Weights of a small contrastive image-text model.
Model: 7.96M parameters, 64-pixel images, encoder arch vgg, encoder norm batchnorm, encoder activation relu, encoder depths [2, 3, 4, 2], encoder widths [64, 128, 256, 512], text encoder width 128, text encoder layers 8, text encoder norm layernorm, text encoder activation gelu.
Training: 4400 steps, batches of 512.
Rows from block 4 of the image encoder of a small contrastive image-text model, named by matrix and row number. Each number is 200 + 30 x the weight over its row's rms, rounded and kept within 0 to 999. All counts start at 0.
Before each channel's rows are labels from the 100 images, of 14848, where the channel reaches its highest value: "patch colour" is the nearest of a few named colours to the mean colour under the peak. Only what is clearly more common there than usual is listed. The data: drawn human figures in many poses. In brackets: how many of the 100.
# conv: 3x3 conv (encoder.blocks.4.conv.weight, 128x128x3x3, each kernel summed), inputs 0-127

patch colour: blue (44)
conv.88,167,173,249,191,206,246,159,152,154,171,225,166,134,239,209,179,188,231,251,193,212,246,188,236,195,253,240,204,221,162,215,175,199,200,192,186,178,189,231,233,247,177,193,204,222,174,181,207,200,210,243,161,190,150,204,173,208,221,188,118,165,246,147,195,182,155,239,217,197,176,156,201,187,220,212,204,205,189,180,239,154,222,173,181,184,211,173,212,155,158,185,231,198,189,144,249,206,199,186,225,229,188,194,178,191,187,257,201,163,198,241,150,198,227,235,182,159,197,153,233,255,178,171,195,220,155,211,180

patch colour: black (39)
conv.105,177,217,165,235,198,176,221,190,180,211,199,154,193,180,236,189,179,231,210,187,185,182,200,212,164,156,209,199,196,146,136,221,191,200,193,173,204,235,208,169,215,144,222,240,239,160,238,213,153,181,229,152,207,207,189,198,187,247,188,162,221,198,235,234,199,196,169,285,269,175,191,230,193,221,190,156,230,262,211,176,175,213,228,167,204,178,173,225,213,127,201,196,211,184,172,236,203,214,224,195,207,192,267,187,184,218,225,193,145,213,281,146,202,196,183,192,196,184,209,205,175,181,231,160,227,157,260,152

patch colour: grey (61)
conv.17,161,173,180,200,218,200,278,225,205,159,226,176,186,208,207,203,211,265,196,151,211,199,216,207,180,193,222,222,196,186,203,218,168,169,223,166,215,206,188,160,212,185,182,204,216,168,220,188,210,175,228,192,198,196,224,165,188,207,166,207,169,246,157,144,184,211,172,208,205,201,193,206,222,187,187,149,267,253,216,247,241,210,128,215,179,222,163,163,243,202,161,171,203,135,155,202,156,201,169,186,199,175,237,224,240,195,195,209,225,169,287,149,158,187,228,176,246,163,181,242,218,234,209,188,217,158,197,134

patch colour: brown (59)
conv.123,145,173,203,237,228,203,200,149,174,174,176,168,228,200,198,228,209,177,195,225,212,205,200,246,175,179,180,208,210,153,300,202,157,204,160,247,204,191,212,254,144,191,147,144,193,191,158,155,183,215,181,224,281,156,208,208,181,188,184,167,191,217,199,185,185,197,235,182,260,234,175,166,194,243,239,206,187,204,185,176,192,198,198,189,190,180,172,206,212,146,163,204,168,202,281,198,172,161,173,168,192,217,260,226,195,195,168,200,180,181,201,187,229,203,204,226,169,236,224,156,193,186,177,214,187,253,162,240

patch colour: grey (67)
conv.43,156,192,176,176,205,171,215,202,206,142,238,200,241,200,212,176,125,181,226,135,203,212,206,254,283,206,195,248,215,174,184,188,200,203,221,164,209,201,219,243,227,146,194,181,186,249,172,224,197,191,168,120,217,233,232,184,239,194,183,153,154,160,194,220,228,219,195,225,188,210,225,171,196,198,204,253,208,213,201,143,230,179,236,213,206,188,161,213,196,197,117,207,208,181,207,158,205,216,190,252,163,169,225,189,185,183,203,198,183,253,196,196,180,233,204,164,224,201,185,230,174,163,201,201,190,166,207,286

patch colour: green (50)
conv.42,216,165,166,171,145,184,221,203,234,157,167,248,164,216,255,150,150,187,229,224,189,229,147,195,193,210,225,204,114,178,224,185,228,200,226,210,185,203,175,218,199,158,223,202,181,179,229,195,224,218,213,208,203,241,67,219,216,213,221,181,151,199,213,194,219,161,202,198,164,170,210,153,200,214,201,244,216,198,229,191,173,209,187,215,176,174,194,220,189,137,205,236,258,156,203,198,190,168,213,225,133,235,228,160,183,224,199,244,166,242,227,168,197,209,228,212,214,213,170,206,205,178,179,206,184,188,233,197

patch colour: blue (26)
conv.39,196,204,286,214,185,201,229,220,134,168,183,204,142,211,205,181,174,182,220,213,188,236,261,196,173,160,217,210,143,185,213,183,239,190,152,226,219,192,180,213,188,144,163,191,158,196,187,195,199,235,278,205,200,215,201,154,193,211,217,176,214,199,145,196,181,167,169,186,158,155,204,168,167,205,134,195,200,175,212,191,269,204,198,209,206,211,165,220,199,122,180,261,222,189,198,232,221,181,216,160,250,226,201,181,230,185,206,199,147,176,207,127,153,222,173,206,222,227,197,217,212,206,208,184,199,148,217,200

patch colour: brown (64)
conv.58,152,241,189,231,204,172,163,166,155,171,219,185,156,225,251,151,149,183,184,213,257,204,147,251,212,214,189,158,195,246,192,226,215,218,226,246,220,163,199,217,196,147,178,235,201,218,198,239,203,209,183,200,224,241,195,224,203,208,210,135,180,183,220,221,237,184,225,210,182,216,209,194,217,192,196,205,247,207,179,213,190,173,166,274,187,172,240,136,199,173,280,224,197,147,196,224,236,222,240,188,175,166,209,188,181,217,203,168,191,215,228,128,224,224,181,199,212,201,163,209,243,184,156,212,258,177,185,234

patch colour: grey (79)
conv.91,180,180,220,199,197,168,222,198,196,179,173,196,175,181,232,160,151,166,188,190,188,173,184,211,133,201,178,264,156,171,226,217,206,218,172,192,224,258,224,229,195,146,202,248,200,213,184,217,202,227,194,213,135,194,220,168,182,207,178,152,158,186,139,148,168,177,191,199,152,207,189,142,197,223,181,194,194,162,171,161,200,182,220,123,208,200,228,228,188,136,175,212,214,161,192,209,189,218,191,163,182,209,268,268,196,155,142,184,168,208,241,210,170,183,216,197,215,206,147,175,264,179,207,189,183,177,175,209

patch colour: green (40)
conv.100,153,189,165,193,212,177,176,213,297,198,166,280,187,205,242,208,206,179,170,212,168,185,213,170,215,222,236,218,292,232,230,224,188,230,198,159,210,153,212,160,250,164,202,224,246,199,245,271,242,197,196,198,211,166,190,159,176,222,187,188,198,220,256,178,180,209,212,216,197,166,194,214,225,236,221,181,203,214,255,207,190,226,218,207,197,189,217,208,207,159,210,190,192,179,154,217,189,225,173,201,169,173,163,221,222,181,138,167,210,167,221,212,193,155,213,164,260,202,241,219,250,208,238,183,182,200,232,239